Weights of a small sound classifier.
Model: mfcc input, norm rmsnorm, activation star_relu.
Training: soap at rate 0.0011, 30500 steps, batches of 256, held-out accuracy 98%.
Rows from block 3 of a small sound classifier, named by matrix and row number. Rows with one number belong to one neuron. Each number is 128 + 24 x the weight over its row's rms, rounded and kept within 0 to 255. All counts start at 0.
After each neuron's rows are labels from the 100 clips, of 14848, where the neuron reaches its highest value: "loudest band" is the band of the loudest frequency at the time of the peak. Only what is clearly more common there than usual is listed. The data: chords played on synthesised instruments. In brackets: how many of the 100.
# fc1: MLP up (model.blocks.3.mlp.fc1.weight, 768x192), inputs 96-191
# fc2: MLP down (model.blocks.3.mlp.fc2.weight, 192x768, transposed), outputs 96-191

fc1.175 [161 147 136 133 126 117 118 102 116 111 126 112 140 143 162 136 107 155 113  93  98 137 150 128 160 127 173 138 139 141 142 111 124 135 127 138 133 139 109  82 107 144 125  92  76 112 136 117 100 126 103 108 146 166 134 140 114 135 127  78 153 160  68 125 146 111 145 150 130 129 149 140 147 118 124 103 138 160 132 124 174 109 118 152  92 120 106 105 128 156 123 158 122  94 139 108]
fc2.175 [119 150  98 101  91  99 134 155 119 131 126 149 119 146 108 132 139 121 167 172 167 154 119 131 142 162 154 126 132 157  76  99 124 145 137 119 123 137 140 142 141 127 115 195 152 143 116 107 100 125 114 130 105 147 174  91 132 107 143  85 159 154  96 124 158 132 114 105 139 139 167 157 152 116 151 115 116  58 125 132 133 100 133 144 117 141 100 146  98 133 143 151 139 140 131 139]
loudest band: 2000 to 4000 Hz (39)

fc1.624 [ 94 138 150 131 108 136 155 136 110 102 108 146 155 115  91 117 143 134 161 135 108  82 120 146 120 139 104 138 128 116 164 124  90 129 162 138 129 128 157 147 119  49 151 134  77 119 137 106 188 148 107 124 197 185  96 115 134 155 152  66  97 140 132 150 142 151 111 101 122 107 142 114 130  76 127 127 158 128 114 129 120 126 178 159 138 127 152 147 112 120 137 121 111 100 156 140]
fc2.624 [134 114 107  83 172  92 125 125 112 125 120 152  84 151 127 137  89  91  65 191 129 109 138 164 143 122 178 137 143 143 130  82  88  84 115  97  95 105 147 146 137 137  93  96 104 154  75 134 162 122 108 111 157 133 111 149 150 137 137 130 138  89 150 146 114 114 118  89 118 125 166  86 118 101 129 109 136 147 171  97 118 141 167 156 121 148  74 115 127 119 162 159 151 120 108 133]
loudest band: 1000 to 2000 Hz (41)

fc1.622 [161  94 120 140 118 116 142  91 138 138 134 134 146 154  86 109 122  93 146 117 126  94 130 128 147 125 107  89 132 113 157  65 149 117 123 150 112 103  87 120  97 137 125  84 115 164 107 141 120 127 126 147 103 170 111 122 172 143 120 116 131 114 117 145 125 138 118 121 131 116  88 122 101 151 179 118 144 161 149 121 130 102 188  59 110 115 144 148  99 142 177  47 114  98 107 122]
fc2.622 [132 115 146 144 138 109 138  86 141 117  95 137 137 112 111 146 151 132 126 141 116 145 152  91 146 135 151 154 161 160 142  89 110 168 150 129 136 138  95 111 148 139 112 144 158 160 122 121 104 101  95 170 142 133 102 119 123 140 136 118 124 119 168 116 172 177  98 169 149 155 122  82 161 114 114 123 134 177 176 102 126 117 158  95 118 142 100 168 140 135 130  92 120 138 115 121]
loudest band: 4000 to 8000 Hz (79)

fc1.154 [120 123 140 109 128 118 128 115 117 132 140 136 139 102 120 117 100 114 115 111 114 125 143 106 154 111 141  75 102 137 112  89 110 174 103 111 132  90 101 170 128 117 152 136 147 142 127 136 159 156 136 107 129 114 131  81 120 126 108 149 104 168 156 120  90 155 119  90 103 145 121 118 144 126 118 126 133 124 106 102 108 196 101 155 161 129 132 148 122  92 197 186  94 104 106 158]
fc2.154 [ 93 154  94 154 179 126 146 158 110 124 189 116 127 147  86  86 145 123 135 115 103 144 115  94  94 123 133 127 114 148 104 122 141 123 129 175 142 124 150 108 105  68 155 121 152 109 111 181 108 118 124 180 137 125 168 125 137 154 114 165  95 122 115 142 120 124 116  98 115 113 142 143 162 160 142 106 141 113 140 103  92 107 150 169 142  69 103 136 143 160 114 170 156 124 171 106]
loudest band: 1000 to 2000 Hz (27)

fc1.69 [160  70 126 118 130 139  95 187 121 145 148 115 151 129 114 126 124 132 101  93 122 145 148 161 135 155 160 155 132 148 152 114 122 139 167 153 152 147 134 154 152 139 157 114 143 111 118 104  94 125 151 153  95 186  99 127 165 110 146 135 137 141 140 141 100 154  92 126 131 133 104  86 155 140 169 114 133 103 167 120 116  86 100 115 111 145 131 150 168 132 139 111 140 118 173 101]
fc2.69 [106 126 135 130 112 144 103 127 150 101 122 132 123  86 131 139 140 162 160 158 146  93 108 135 127 164 144 167 109 114 141 114 113 156 115 152 124  99 137 159 142 107 109 124 114  95 139 123 142 170 134 162 141 156 186 155 106 169 143 110 155  81 130 150 129 128 118 137  77 138 127 100 145 147 181 122 162 135 142 116 127 141 131 114 154  88 161 129 142 156 137 170  76 107 127 141]
loudest band: 500 to 1000 Hz (50)

fc1.184 [146 138 138 124 183  90 129 101 105 120 130 130 129 117 129 110 126 131 124  77  98 155 148 133 158 156 142  87 172 178 152 145 156 126 156 158 173  97 102 112 138  79  92 144 132 124  90 138 112 123 120 154 123 118 145 139 112 119 139 190 111 151 150 131 136 120 159 104 131  82 133 144 150 124 121  89 142 114 150 126 117 129 145  94 166 166 170 107 130  91 146 104  92 115 124 130]
fc2.184 [115 128 170  84 127 152 136 124 171 142 123 128 116 111 124 153 119 122 147 156 174 118  99  83 150 121 149 114  81 103 116 135 127 101 139 136 161 133 118 133 158 116 126 144 136 150 103 115 121 129 115  93 120 150 144 128  80 112 119  92  55 104  94 119  91 151 129 128 107  88 105 142 135 149 167 173 113 100 137 117 152 137 121  81 128 131 129 121 155 158 116 145 130 191  85 130]
loudest band: 500 to 1000 Hz (59)

fc1.232 [136 134 137 157 144 119 131 130 103 115 177 126 135 109 107  99 139 170 116 113 102 138 115 124 173 145 120 138 142 118 180 108 148 128  99 137  93 151 111 179 164 109 181 116 149 134 129 113 151 119 115 114 183 137 112 121 142 152 113 144 152 168 122  95 150  91 153  98 130 145 150 105 103 108 159 155 127 153 150 105  87 115 141 111  97 106 122 147 162  99 156 154 121 161 144 186]
fc2.232 [ 83 120 106 125 142 139 123 145 107  91 161 113 100 147  91 127  63  83  55 118 152 130 128 144  93 115 110 156 131 132 137 145 142 126 110 146 124 146 128 145 131 119 109 128 156 111 122  83 146 158 100 135 128 141 138 113 132 124 132 113 151 127 159 144 135 154 132  86 156 114 127  85 125 141 141 147 134 138 149 118  97 138 118 119 111 131 103 148 124 138 169 131 113 167 186 124]
loudest band: 2000 to 4000 Hz (30); 1000 to 2000 Hz (27)

fc1.55 [155 110 112 141 125 128 122 100 178 123 108 123 123  62 125 136 135 112 137 129 103 121 145 127 127 132 138 121 160 113 105 132 121 144 117 124  79  77 124 141 117 135  80 133 106 135 137 123 129 140 150 157 149 177 135 125 139 130 156 147 150 156 165 142 145 180 132 114 112 143 137 150  87 119 154 109  92 180 125 107 123 144 158 151 148 129 112 149 100 147 181 141 139 153 151 108]
fc2.55 [126 158 119 110 143 162 149 136 139 143 141 168 149 146 118 139 117  96 134 182 128 116 113 143 134 119  96 116 135 102  98 118 155  77 155 146 124  86 109 143 105 106 182 136 133  97 111 204 150 118 117 111 116 107  83 128  97 169 139 151 132 100 113 141 141 114 134 140 137 109 128 120 130 118 102  94 125 125 130 139 163 115 174 138 113 111  71 133 111 111 112 143 135 182 142  96]
loudest band: 1000 to 2000 Hz (29)

fc1.56 [101 141 108 134 113 138 152 137 145 127 155 123 115 178 164 168 153 138 132  95 134 123 108 111 173 135 115 171 139 141 162 108 161 133 142 122  97 104  83 113 163 118 136 112  73 116 176  97 153 144 127  89 155 113 114 112 154 119  88 116 109 137 112  91  98 105 134  89  87 146  83  96 114 130  91 147 125 132 161 130 125  96 135 116  75 166 102 113 115 129 125 146 124 140 137 160]
fc2.56 [106 108 137 144 136 138 105 130 105 140 119 140 118  86 100 157 104 118  84 139 138 154 132 134  97 102 125 101 146 136 135 133 139 112 136  64 129 153 108 105 134 106 141 123 103 160 111 132  95 128 106 152 133 108 165 148 123 140  97  96 104 135 128  77 112 125 156 124 108 152 114 111 139 179 103 131 148  64 136  81 143  97 138 169 157 106 133 163 149 100 140 158 159 132 136 127]
loudest band: 500 to 1000 Hz (38)

fc1.306 [123 104 109  98 136 101  79 105 127 119 114  93  76 107 116 122 152 123 149 132 147  62  94 126 121 133 121 151 129 143  87 164 144 113  93 151 122 170 139 102  49  83 112 145 127 136 125 136 133 111  63 150 181 134 134 183 118  98 152 113 116 132 142 137 108 116 170 121 147 159 115 107 144 100 138 137 133  97 138 144 101 140 145  92 117 135 160  86 140 186  84 129 124 124  84 110]
fc2.306 [120 112 128 120 168 100 149 105 127 161  96 118 108 123 102 125 177 124 205  96 106 109 139 109 113  57 155 116 108 139 119 155 114 111 131 117 113 146 138 161 138 148 112 156 137 101 129 124 149 155  91 108 123 124 132  98 101 134 174 150 156 159 143 172 177  94  86 112  95 121 128 124 169 144 118 107 103  94 172 107 116  87 155 119 144 116  80 129 140 129 157 105 130 154 169 139]
loudest band: 1000 to 2000 Hz (26)

fc1.194 [165 144 130 169 253 133 129 102 133 132 120 109 111 110 128 140 138 160  76 149 117 210 151 133 123 125 119 121 128  73 158 171 115 124 134 119  98 136 147 126 103 150 132 138 128 131 125 118 126  99 151 158 130 141 132 105 128 128 128 190 167 123 123 135 111 131 153 117 118 133 114 132 152 125 134 106 117 143 141 138 114 120 128 143 113 122 177  98 124 144 121 122 106 120  94 102]
fc2.194 [123 108 138 120 124 121 109 151 129 130 151 146 151 113 123 126 110 141 134 162 116 136 102 162 137 129 140 132 102 105 113 129 155 132 132 131 120 128 108 116 134 106 105  96 141  91 139 114 142 117 158 131 168 148 132 127 144 132 110 157 121 114 110 109  97 148 111 121 147 120 104 130 136 116 154 151 136 114 173 109 120 132 125 127 127 119 208 120 140 189 150 127 102 166 120 166]
loudest band: 250 to 500 Hz (68)

fc1.149 [122 148 154 130  99 125 176 110 135 137 104 163 126 121 128 110 130 165 141 121 131 168 132 119 116 188  98 142 125 123 173 119 157 127 187 134 139 120 148 162 147 123 128 125 154  98  78 112 146 105 115 117 174 117 128 140 147 124 112 116  99 135 143  75 132 158 125 107 118 118 121 156 136 110 104  99 156 111 126  77 139 147  90 142  95 132  83 160 140 145 136 140 121 143 123 129]
fc2.149 [130 178 154 118 116 135 127  84 148 112  74 155  84 133  98 124 170 132 116 121 133 149 153  95 135 139 120 128  93 127 130 128 130 147 146 142 140 156 119 124  84 154 149  87  82  47 179  94 120 139 154 164 129 154 168 109 116 105 127 137 113 116 149 139 160 142 131 114 134  87 136  87 156 148 117 128 130 106 114 146 117 133 172 155 195 127 114  95 136 114 130 152 125 115 150 136]
loudest band: 1000 to 2000 Hz (26)

fc1.390 [149 131 147 154 115 107 133 162 121 120  85 130 157 147 148  91 108 110 127 159 116  97  92 123 138 102 105 109 103 109 139 137 161 125  74 124 138 163  93 110 169 143 136 115 113 154 135 127  79  96 109 142 157 116 107 100 116 146 146 116 122  91 122 116 144 111 120 124 124 135 170 135 115 110 139 121 119 169 118  88 154 105 133 141 107 105  82  97 103 147 138 105 139 132 137  94]
fc2.390 [ 94 121 106 101 102  87 128 138  94 109 125 139 144  97 117 140 193 122 148 122 116 194 130 167 143 145 143 105 126 148 136 127 142 143 124 150 125 125 134 106 107  88 134 134 132 120 139 109 110 133  96 134 101 147 119  68 140 150 171 143 137 150 150 116 157 116 109 132 144 113 146 112 108 111 150  99 123 178  84 123 121 146 129 107 133  99 133 111 113 138 119 156 127 147 130 142]
loudest band: 2000 to 4000 Hz (62)

fc1.462 [160 110  98 106 106 145 119  91 143 132 106  91 109 155 116 107 127 137 103 155 104 126 143 140 161 127 152 121 122 143 105 108 105 149 138 139 166  91 118 108 145 121  81 109 126 123 139 122 133 139 128 126 125  99 117  81 151 162 164  94 131 190 128  97 139 101  81 134 113 150  67 137 124 131 114  96 130 111 140  86 160 143 162 176 123 135  95 141 132  99 107  93 170 135 119 119]
fc2.462 [130 135 110 134 101 157 111 132 142 149 148 175 135  99 129 110 137 177 114 132 143 131 104 140 134 103  84 149 156 122 104 124 147 105 153 108 145 142 127 142 143 152 166 147 127 138 163 176 124 122 116 129 140 134 138 163 138 119 107 165 135 100  90 129 138  98 113 114 117 119 153  95  93 155 115  97 161 142 130 172  83  87 134 128 129 144 109 158 164 108 128 135 103 115 139 139]
loudest band: 500 to 1000 Hz (40)

fc1.35 [104 104 154 115 135 130 135 116 117 116 146 180 121 131 113 131 150 104 160 124 102 155 116 115 135 123 125 119 117 134 166 145 138 119 150 142 128  97 132 167 104 159 114 123 126 116 119 126 117 131  83 107  55 108 115 158 166 116 113 121 108 187  94 135 114 140  97  86 138  88 122 189  96 114 129 140 133 151 124  69  92  82 107 107 143 120 100 117  91 138 172 122 117 109 127 151]
fc2.35 [147  87 118 153 186  89 150 103 112 133 109 156 143 115 132 135 160 112 132 106 143 139 136 127 146  76 127 135 117 149 148 146  97 143 160  98 132 134 101 119 141 120 100 124 120 187 110 132 143 117  69  81 158 129 101 134 104 163 150  98 105 142 162 167 160 111 113 123 141 141 171 161 125 107 130 134  97 101 183 115 139 118 158  64 143 106 118 120 144 112 149 141 148 156 138 114]
loudest band: 4000 to 8000 Hz (41)

fc1.620 [150 127 124 136 142 152 149 133 124 154 109 160 104 172 121 105 153 180  99 153 139 148 128 132 114 115 161 125 166 104  89 124 154 122 138 135  82 116 117 135 147 138 117  92 102 128 127 146 154 160 163 117  99 119 100 104 157  84 126 141 104 132 164 120  99 159 142 126 133 108 100 109 112 122  92  97 135 132 155 176 145 147 131  72 114 152 109 134 147 109 117 150 107 103 187 146]
fc2.620 [ 95 121 109 126 128 104 136 126 140 120 152 137 112 114 133 124 108 102 117 129 134 124 107 105 131 146 150 110 110 112 117 119  91 120 129 120  72 141 132 110 169 131 138 169 118 137 131 131 126 124 115 113 141 137 103 181 145 143 141 123  81 157 164 121 113 110 156 111 106 124 116 131 140 132 102 129 121 155 129 136 102 119  96 123 170  96 164 141 110  95 119 111 129 165 128  94]
loudest band: 500 to 1000 Hz (42)

fc1.416 [175 168 152 160 115 143  99 126 110 166 131 145 135 126 141 168 133 133 181 120 134  88 132 133 123 129 137 160 129 125 152  81 180  73 140 168 150  81 117 168 138 152 139 121 110 126 117 131  87  91 118 124 100 157 117  96 149  74 116 118 144 139 130 133 152 157 159 127 127 106 114 151 105 142 132 119 121 133 144 103 137 162 117 126  92 136 143 117 174 146 164 138 134  95 156  93]
fc2.416 [134 143 141 147 110  77 165 124 166 136  88 153 144 156 139 158 128 128 149 137 101 175 133 102 156 133 137 105 138 140  95 190 122 139 146 159 119 122 118 137 155 143 165 101 139 161 103  99 172 118 101 147 145 166 125 123 180  93 175 146 131 136 141 127 119 131  94 141 145 129 134 154 124 122 176 101 119 127 123 103 137 108 159 122 117 128 189 131 114 160 149 168 127 119 151 137]
loudest band: 250 to 500 Hz (62)

fc1.240 [100 156 132 119 103 104 101 160 113 158 133  91 146 162 121 105  95 139 158 110 152 115 111  80 161 155 125 118 144 124 136 119 147  70 153 123 144  93 129 114 166 160 119 147 114 136 130 156 153 110 136  66 111 180 134 164 122 106 154 120 151 103  99 122 157 138 100 126 107  80  83 139  65 167 128  99 154 136 118  95 153 111 189 149 101 124 115 136 123 128 135 106 116  97 122 104]
fc2.240 [130 133 143  95 118 114 137  93 104 146 118 147 172  71 104 129 102 109 182 118 113 138 155 124 107 145 118 127 120 152  85 136 132 156 110 163 146 132 151 119 129 174 131 104 139 142 113 120 127 129 160 113 139 128 134 135 172 143 110 124 168 155 124 106  92 137 100 141 152 157 146  87 161 139 134 136 167 122 105 141 133 130 105 127 145 117 112 145 106 144 101 100 152 150 110  83]
loudest band: 4000 to 8000 Hz (29)

fc1.358 [168 139 132 137 137 122 139 130 174 136 132 166 108 124 134 129 117 130 108  96 141 121  99 119 141 116 134 117 204 124 140 159  87  87 173 146 164 116 152 140 125 137 120 117 153 155 117 146 121 134 111 147 122 231 130 101 143 137 113 131 101 159 151 109 134 137  94 165  87 138 130  75 148 139 131 147 118 109 133 124 137 121 114 113 152 124  98 117 120 154 143 111 109 130 130 125]
fc2.358 [140  88 168 125 116 119 157 160 118  66 118 113 137 125 137  94 121 137 143 155 150 156 116 117 157 148 126 152 125 143 142 130 103 133 152 153 114 124 186 113 134 114 113  63 106  68 144 113 111 166 142 114 127 126 152 113 141 150 162 153 117 124 121 149 127 144  84 107 133 113 108 124 101 168 150  64 128 124 120 130 138 125 148 143 157  96 150  98 180 117 137 119 128  73  96 136]
loudest band: 1000 to 2000 Hz (40)

fc1.58 [ 84 115 138 113  78 132 132 106 126  88  97 182 166 111 150 142 140 159 112 148 139 126 108 155 120 138  98 109 168 119 190  79 117 137 125 179 144 135 124 127 159 174 148 155 138 139 114 115 101 155 118 138 147 135  80  85 158 132 146 147 126 117  96 103 165 168 163 136 106  96  97 158 141 127 151 108 147 143 123 138 111 149 131 138  72 116 106 111 145 172 103 134 127 137 154 107]
fc2.58 [138 137 117  93 128  91 130  71  99  77 139 140 163 115 164 153 171 108  85 129 131 142 118 130 107 131  97 186 120 120 133 127 135 121 118 114  94  72 137 122 111 147 136 139  77  69 171 117 111 125 101 179 123 117 121 172 133  77 149 118 158 132  96 135 147 120  88 154  97 115 143 122 129 109 107 173 160 136 120 117 107  90 166 123 157 121 152 136 142 161 150 136 101  86 120 114]
loudest band: 500 to 1000 Hz (42)

fc1.188 [117  70 100  89 124 102 127 135 117 115 114 174 128  93 133 127 141 174 125 114 117 128 145 158 136 117 124 148 102 149 134 142 131  99 145 126 106 131 107 118 153 125 116 166  88 127 113  82 156 159 138 159 147 125 194 202 165 151 155 136 142  82  99 122 155 147 115 137  91 108  96 158 118 170  95 134 120 175 140 115 130  98 124 112 123  92 121 123 105 105 111  76 110 117 103 173]
fc2.188 [124 125 107 161 147 108 131 163 134 119 118 121 168 144 149 179 152 124 125 115 161 121 115  86 163 135 105 115  76 109 116 139 111 135 105 155 107 137 128 122 136 108 126 172 137 105 132 119 128 136  75 101 121 130 131 163 125  72 120  94 133 122 100 109 163 132 106 128  89 133 139 137 148  77  95 151 122 188 134 102 139 127 147 113 127 132 104 102 161 154  98 161 157 134 131 126]
loudest band: 4000 to 8000 Hz (26)

fc1.183 [157 132  86 101 114 127 104 151  97 138 122 121 116 116 192 152 139 145 127 150 143 140 108 110 106 123 109 182 163 157 123 150 125  96 139 145 159 113 142 149 115 136 146 115 130 128 117 110 151 129  91 113 137 107 159 109 122 139 151  95 137 187  56 149 152 138 107 141 163 117 136 139 109 143 122 114 123 182 141 154 103 103 174 148 152 123 127 110 131  80 112 158  86 114 131 150]
fc2.183 [136 101 106 145 151 122 129 138 125 162 144 118 110 100 131 130 164 166 135 119 132 149 136 152 127  91 169 164  84 126 131 135 143 129 139 112 137 124 174 154 126 109 103 153  98 137  90 136 136 145  88  87 104 126  99  76 117 116 157  76 153 137 144 146 119 150 112 132 113 162 171 144 152 117 128 179 144 129 128 198 114  86 110 141 110 110 128 132  86 119 105 133 125 122 120 160]
loudest band: 1000 to 2000 Hz (38)

fc1.640 [138 113 138 143 142 137 191 124  90 131 133 101  95 138 151 137 100 175  88 132 118 127  97 121 121 131 139 118 128 172 137 169 166 117 134 117 132 133 110 166 150 116 148 138 161 113 122 133 124 110 145 164 133 152 108 130 128 100 148  75 123 120 152  98 152 124 144  93 121 143 142 212 179 117 118 123 146 110 113 141 123 136 100 143 115 123  93  81 109 120 164  96 139 112 136 119]
fc2.640 [ 83 138 137 126 123 120 150 125 124 116 136 142 128  81 147 149  96 167 168 124 107 100 139 112 163 163 156 100 163 135 124 129 113 129 135 127 148 143  88 140 122 165 117  50 133 144 165 108 141 125 115 140 105 177 146 115 123 133  85 122 141  97 138 166 107 125 158 112 173 139 149 132 153 136 137 119 125 149  89 133 128 175  72  89 127 100 121 104 109 128 151 109 159 113 134  72]
loudest band: 2000 to 4000 Hz (33)

fc1.402 [132 120 135 103 135 137 123 103 148 143 179 123 150 153 130 129 110 119  99 130 119 121 151 134  90 112 107  69 168 143 121 167 146 118 167 121 111 110 138 112 185 105  98  88 149 136 112 111 120 133 134  95 110 172 139 153 102 191 126 128  87 108  88 106 115 102 165 123 149 131 117 136 117 116 147 160 141 126 134 128 128 132 108  93 139 128  70 110 101 102  92 155 125 108 158 137]
fc2.402 [ 90  67  74 160 129 129 138 127 113 145 130  87  97  88  95 133  82 165 106 150 110 134 142 112 119 178 110  92 142 119 151 143 112 144 106 129 143 169 129 122 126 142 138  94 109 106 127 122 123 126 160 125 137 139 166 106 136 131 168 171 101 152 161 100 142  96 143 156 144 144 130 121 130 128 148 151 150 122 124 115 146 119 109 125  73 111 179 150 116  97 159 102 132 125 130 116]
loudest band: 4000 to 8000 Hz (30)

fc1.6 [118 131  75 130 150 119 140 112 164 118 107 104  91 151 138 104 117 150 128 121 125 131 143 110 125 121 118 128  82 176 158 135 163 141 127 117  87 150 125 154  87  99 156  76 122 146 142 121 145 178 134 186 173  89 110 160 122 116 124 129 133 104 112 162 125 151 142 131  84 135 115 139 132 132 122 130 147 172 106 130  77 139 120  98 136 137 128 159 176 126 179 132 109  81 168  87]
fc2.6 [133  92 124 128 130  97 156 160 160 161 122 116 133 150  84 133 143 113 152 140 152 152 117 104 117 127 140 144  98 125 131 132 105 183 127 139  95 102 122  84 128 129 107  84 105 167 131 163 133 192 105 105 128 130 181 120 128 154 129 179 126 118 141 119 173 166 125 122  92 147 155 115 139 106 150 134 116 125 166 117  78 137 139 140 137 170  95 109 172  68 166 122 147 133 147 128]
loudest band: 1000 to 2000 Hz (28)

fc1.737 [127 181  85 161 147 112 121  93 147 128 109 158 135 101 124 101 167 128 129 120  96 128 136 133 164 123 114 107  91  97 126  99 112 152 130 140 116 115 110  93 140 116  95 116 143 131 125 126 138 106 166  98 138 132 124 124 116 108 116  75 113 116 152  96 123 152 174 132 137 177  40  89  97 139 109 148 139 185 150 150 149 127 126  57 165  99 140 123  94 166 159 156 151 148 143  89]
fc2.737 [116 114 162 162 114 143 157 137 168 155  94 131 150 150 135 119 127 137 152 118 121 167 141  91 119  89 104  90  96  85 112 142 180 134  88 156 124 167 170 143 165 144 160 132 125 123 146 170 152 123 120 143 132 163 194 148 134 116 128 126 116 137 139 109 141 151  85 138 100 149 133 141 120  92 139 146 114 115 122 111 157 139 103 125 162 140 160 134 172 141 127 135 147  98 119 134]
loudest band: 500 to 1000 Hz (43)

fc1.377 [149  79 116 187 158  73 128  99 154 118 153 156 128 131  95 139 124 122 114 137 103 151 152 123 133  83 157 113 129 129 154  96 122 179 104 148 138 135  90 122 102 112  90  81  93 139 133  96 126 158 100 160 153 124 106 146 152 144 139 128 112 167 164 150 150  99 147 140 155  99 141 100 200 101 112 108 144 103  83 148  95 124 116 123 133 104 114 130 114 156 131 132 102 114 177 163]
fc2.377 [150  95 159  56  77 107  99 148 169 114  70 127 120  99 115 150 127 150 153 127 159 150 121 127 147 143 152 130 102 100 134 128 120  88 152  87 114  86 184 127 112 124 100 126 163 129 137 121 157 136 129 118 162 127 165  80 142 130  91 118 142 122 132 116 124 128 131 124 132 103 143 151 151  56  91 115  81 145 106 114 117 138 152 105 114 124 127 138 164 129 173 148  89 140 148 161]
loudest band: 1000 to 2000 Hz (65)